From a checkpoint of a small segmentation model: 203450 training examples.
Rows from block 8 of a small segmentation model, named by matrix and row number. Rows with one number belong to one neuron. Each number is 500 + 40 x the weight over its row's rms, rounded and kept within 0 to 999. All counts start at 0. Numbers have three digits each. After the name is the row's rms in percent of the matrix's.
Before each neuron's rows are labels from the 100 images, of 14976, where the neuron reaches its highest value: "lies over" is the class under the peak; "responds to" is what is common among them. Only what is clearly more common there than usual is listed. The data: drawn small creatures on textured ground. In brackets: how many of the 100.
# fc1: MLP up (model.blocks.8.mlp.fc1.weight, 384x128), inputs 0-63
# fc2: MLP down (model.blocks.8.mlp.fc2.weight, 128x384, transposed), outputs 0-63

lies over: body (99)
responds to: turtle (96); grey (52); black (34)
fc1.133 098:496497483470590541468556445518503487459460510498542512531509488506495504575496548593575445559465527534463473529486567454440532417542464471520546508470450475477585464471529547460496540498528479
fc2.133 103:430531507559430499459504561503490553492497529546535498533551546479578497521415477487498531460481423514464508542561455517522503478491464537474483544559550478444452451512505527506450568481503515

lies over: body (36)
responds to: beetle (40)
fc1.304 097:516501482489508511475491514544457503558438501496525535449530489603444570538428495522476429483485504533521534496502510462544468437530482552513530502435490497527525430517430468516536482563509454
fc2.304 081:482490465497426508445593539443527518483435474535524528512511501515462459470546447568476501466482570548502451536509516459488498529493515491548528533499478552508488488459457545542556469461512521

lies over: limb or head (44)
responds to: grey (61); white (36); snail (30)
fc1.214 097:535503452455521487562510530496530536527550546500486586485563491509462555496502477520549553463443499493474480526510462448521565548515494483552537519482534472553483469498505552542488521493552604
fc2.214 111:516471540447529509500554469419505507446495399487510483443536501497541491475522508459546509546477510490510434476533491447480494497523466480431527517524507380498550479485539510518447542439452424

lies over: body (98)
responds to: starfish (75); white (57)
fc1.253 082:476462432520465467522520442490452447471557472466401484474501546568545499533473512489463562559440456497471453519454497559542482488508478490557451445446576528446544508465499561467474529589489508
fc2.253 090:554514520502481484483494517469557442418478513534470533500426533520535503417508547461553470495565484489569438550551507512437555473498485453538541470551483503507531528451580541508470486557519471

lies over: limb or head (37)
responds to: fish (36); snail (31)
fc1.317 101:498455436483569564543424468496447510572526512533554567433533486511515550538474463566475545508533531471533522545460488493448488486422466435510486488453551579510510510486489565496546496502545530
fc2.317 094:459473484489477468482553478450488561506446528434498522532509540551562427516517455492569508445507474517569443523550495416543518444489588494431522454564470534497504526518482526515539431506456530

lies over: limb or head (26)
responds to: turtle (70)
fc1.160 067:555470480545486507549503483444497559501538493522498529400499459419522504510424590490492495498441425509460510506546538539484433523544467538455449471476543460569459470460464447506556496410522507
fc2.160 077:478485452503455571445472505528526525507468506561499497559519457509501492536493519518443525435519515543497496563434520528467532453541527469529544458481475497579515567594491556452505459531533490

lies over: body (34)
responds to: large (57); grey (44); snake (26)
fc1.367 125:576526433514556534556464539538476580482566435493555485500580521502498470533526527505537488474547448519529411496536520575500469532502433452484427556514532540499460482512505498521554497454485505
fc2.367 100:465466505511535444484554462432456508435484529535491462489522538501542515502532455488490521526508485506513522506476464441532470464460525474513460510484472478525501520462396494418456546419555558

lies over: body (48)
responds to: large (55); dragonfly (43); grey (38)
fc1.259 095:479524509557492458516537532562573531512437556432514403541429552472554540437507502521572455519469463528491520493488471400462561454564559436482498431466483544497443545506492542472567460465545535
fc2.259 095:481528536512582471461530389506483472444511502527518500480474475440482538473447577502493465505518514504431491542549553539476506560464432505563449530532517495497529445588468491532548497571438428

lies over: body (42)
responds to: large (60); butterfly (29)
fc1.157 117:484497533547519528409470541537514499493450552489516567511442580471490489430499500479546535506522530517447510496519469449493522521568580486479509525497492486508475440456505567545474480462494434
fc2.157 112:481535564495434505494445490492440582470496413495428459502530519454478546462495580487458521600496509489518481492540464477494535483564505488481506515526400490469506464462530560464481467456542546

lies over: limb or head (49)
responds to: fish (46)
fc1.364 101:479486447540497542561511475478432528507554565484521432503518488547487453462561605559500506562513477451522442548477525452462551569485523457557500487474519478479530514476470493551531483466532542
fc2.364 090:454440479478436454471517491519494503463428512532476517489472441403511460462491483448465463478512477463470532480438468509515484533571505491536504554528431530527539456474430500461493541574496571

lies over: body (90)
responds to: starfish (100)
fc1.75 128:476490429518560522536445582464445481513430478481477486460464519547481491518484498494483518528503502516522453572476497568479537557580512436564495486521512502563486431417464489492483522594511490
fc2.75 117:532527552545449569426524515518543552461533540569490516490570509467467556504520540471493472511558600487481552534443531609483484437476580528507455495475444484509540523485543490485467494441479457

lies over: body (70)
responds to: grey (83); large (54); scaly (36)
fc1.381 101:497521445555602572502553551537563493527412507443479508506483468534449521444439483529586560561474471481533429491459498484466542505501484523481507564486502537513498429503477497545507457457437503
fc2.381 099:463477525520530558501467516432552499454536494512511536534531506505533553505515498424452455607506552552592490491466504511461538511475479422456427531541506453532545534549479535524542427482481523

lies over: body (95)
responds to: crab (43); turtle (38); orange (28)
fc1.260 079:470553432522514505521478480438452498479462530463508400547553492503526514472475471561566594446555496537521464481514427464513482547461502511479526486519524504525507473410501541513507527495558559
fc2.260 082:529422566395483507415515522492531471477548546524567519518524538518469576512522513543478451559566506498487494493456422509479495441511491516576530557505515521508547529551516455537495556536473537

lies over: body (44)
responds to: dragonfly (62); black (50); starfish (32)
fc1.323 075:569428472535469492395529500554544476500479480511507441494514581503467462444445445500506478461537454468536432599487490466538569545515485535523468556439591488507546521496491482512511474466481481
fc2.323 085:495509499498532537507442478412494506523467556496460554539474507546467568565560463575500463536555518516549530501580541542500451476468506445548550581498457535461518460517543449500470470491471454

lies over: body (56)
responds to: crab (40); spider (31); jellyfish (26)
fc1.380 097:516521458447476449527567558466545469503508517509469572423530513442467407480464547458460521560472527519560573480552525498525480570507568503510489470489529579535497482454474483486563518465447441
fc2.380 101:571507532480547545483524454534534448466508518543521445600503439468483541592460563510517415484495522490472453535479486509470528488467550445506538530515537526472525476525459508554495469500503473

lies over: body (49)
responds to: snake (64); crab (25)
fc1.305 092:543451439439534510581526516472493466521486579531463493578411533536449502564500460518523466469450522491454439465460548493461507415461454432559502500549495521535525464493476487564450533438467532
fc2.305 092:512530458555519473498478400492465428479545477499505580471452563527468483519494458494491592502515525537425487509493523519533539555545457439475477486523486527414483567552463530491451497508469448

lies over: limb or head (48); body (44)
responds to: butterfly (74); large (66)
fc1.293 087:472483464456567479498500557503496543450469571462547557493504504480556484621472543559504473495449512450492558489505512512449558486562545462552542538489573485481494495521516544539476534483505525
fc2.293 095:488519567557481489510516466583455459461422502559539476515559483488508570467515473472524526537557489504497489564580536483489533527465499459443441473537517478443536513467559438451472464601523469

lies over: body (69)
responds to: large (63); turtle (59); grey (38); colour: white (33)
fc1.226 095:492490437442537575490495476549518520467473536567530482515532416580486559538495511515501434469514451489488491465531480439544478460526483543474549544512468415515517464503476450509483476494502547
fc2.226 090:534469549509465507490562528521576476476463539478536507476507448431479444484486510548461501497439544471444568455431526524531457549506541476530502507463468505478543498474508504528606469419546484

lies over: body (31)
responds to: large (53); dragonfly (43); white (26)
fc1.313 103:493499546522495454497474467502537477482512533538553487526532501528539428495481541516550475517586492566530533494548551550520524477457442452569460427439472520498507489525446538535548531449525500
fc2.313 106:516529570454544479474463493506493553518558640450568504478528444525491554510541449428427516495500464475430473524545461474519562534539570507519487520475469512479473505505433551479531428516559572

lies over: body (94)
responds to: turtle (97); white (37)
fc1.218 117:478526463457549526513555503509490508520460488497499485459462533537527542550441475460492570525507501551519536448483479430526540477532492423552538513434510513446507489520519523548447506462544521
fc2.218 099:488537542469456486459508446491481575489484468550482528439406521425544511432446504563524544465566499597458558525509475561494511477473529574582544496499460566488498433529480536497444522476527502

lies over: body (38)
responds to: grey (25)
fc1.102 097:525440480388535516519527544493516406453583497494515487525552538447540507454539497508493505531436464455512443504450484471463509440512450513538464502483514540593526500495540544438548477557458472
fc2.102 118:439498500498399544488446544546506547472441456517477480464458553489497535482496518463494502459562500518609465494459528499560455557494473503470457509468480459528483455574512522484467508539491493

lies over: limb or head (38)
responds to: large (60); snail (53); pink (27); creature: fish (27)
fc1.320 080:442535501440519485492455435459465568477517491534496510485579506518504529480535474582504461504517470429499522488478442466480466525501502555449421524513500520528445532511524541467509518461418562
fc2.320 084:540510536484489501444545484449470457505479528453566517574498458519491500560460519491523590497501478548558513504579507562494524528584434507485542437500477454516514469484504516483568474561548485

lies over: body (32)
responds to: large (55); dragonfly (37)
fc1.324 099:555469534450421533561461435460475432520529513576519562442549476434559433484510535495483492468507504447451589532530456529505481513511492491534466506511511512504483513535485494494483574455512502
fc2.324 101:462426496527553503454417543520440414511516504436476456566542527506450506553436496456446548523491530568562510528543551512549518491447532525474447496503476516505459466561484512438512489479486495

lies over: body (33)
responds to: starfish (59)
fc1.277 101:528545473509451532540435509459475492556480502486448464515562512431488506507435445505479558483472550516553463556490451501580526548509525584551500458466584508466569493479486541571469565485506547
fc2.277 097:453497490461532495508535454496536484480453529498502523482566501494415537517520514501538406561459516507524538464512500526484413437560440546490500513455489519611565527544517534487463487521485451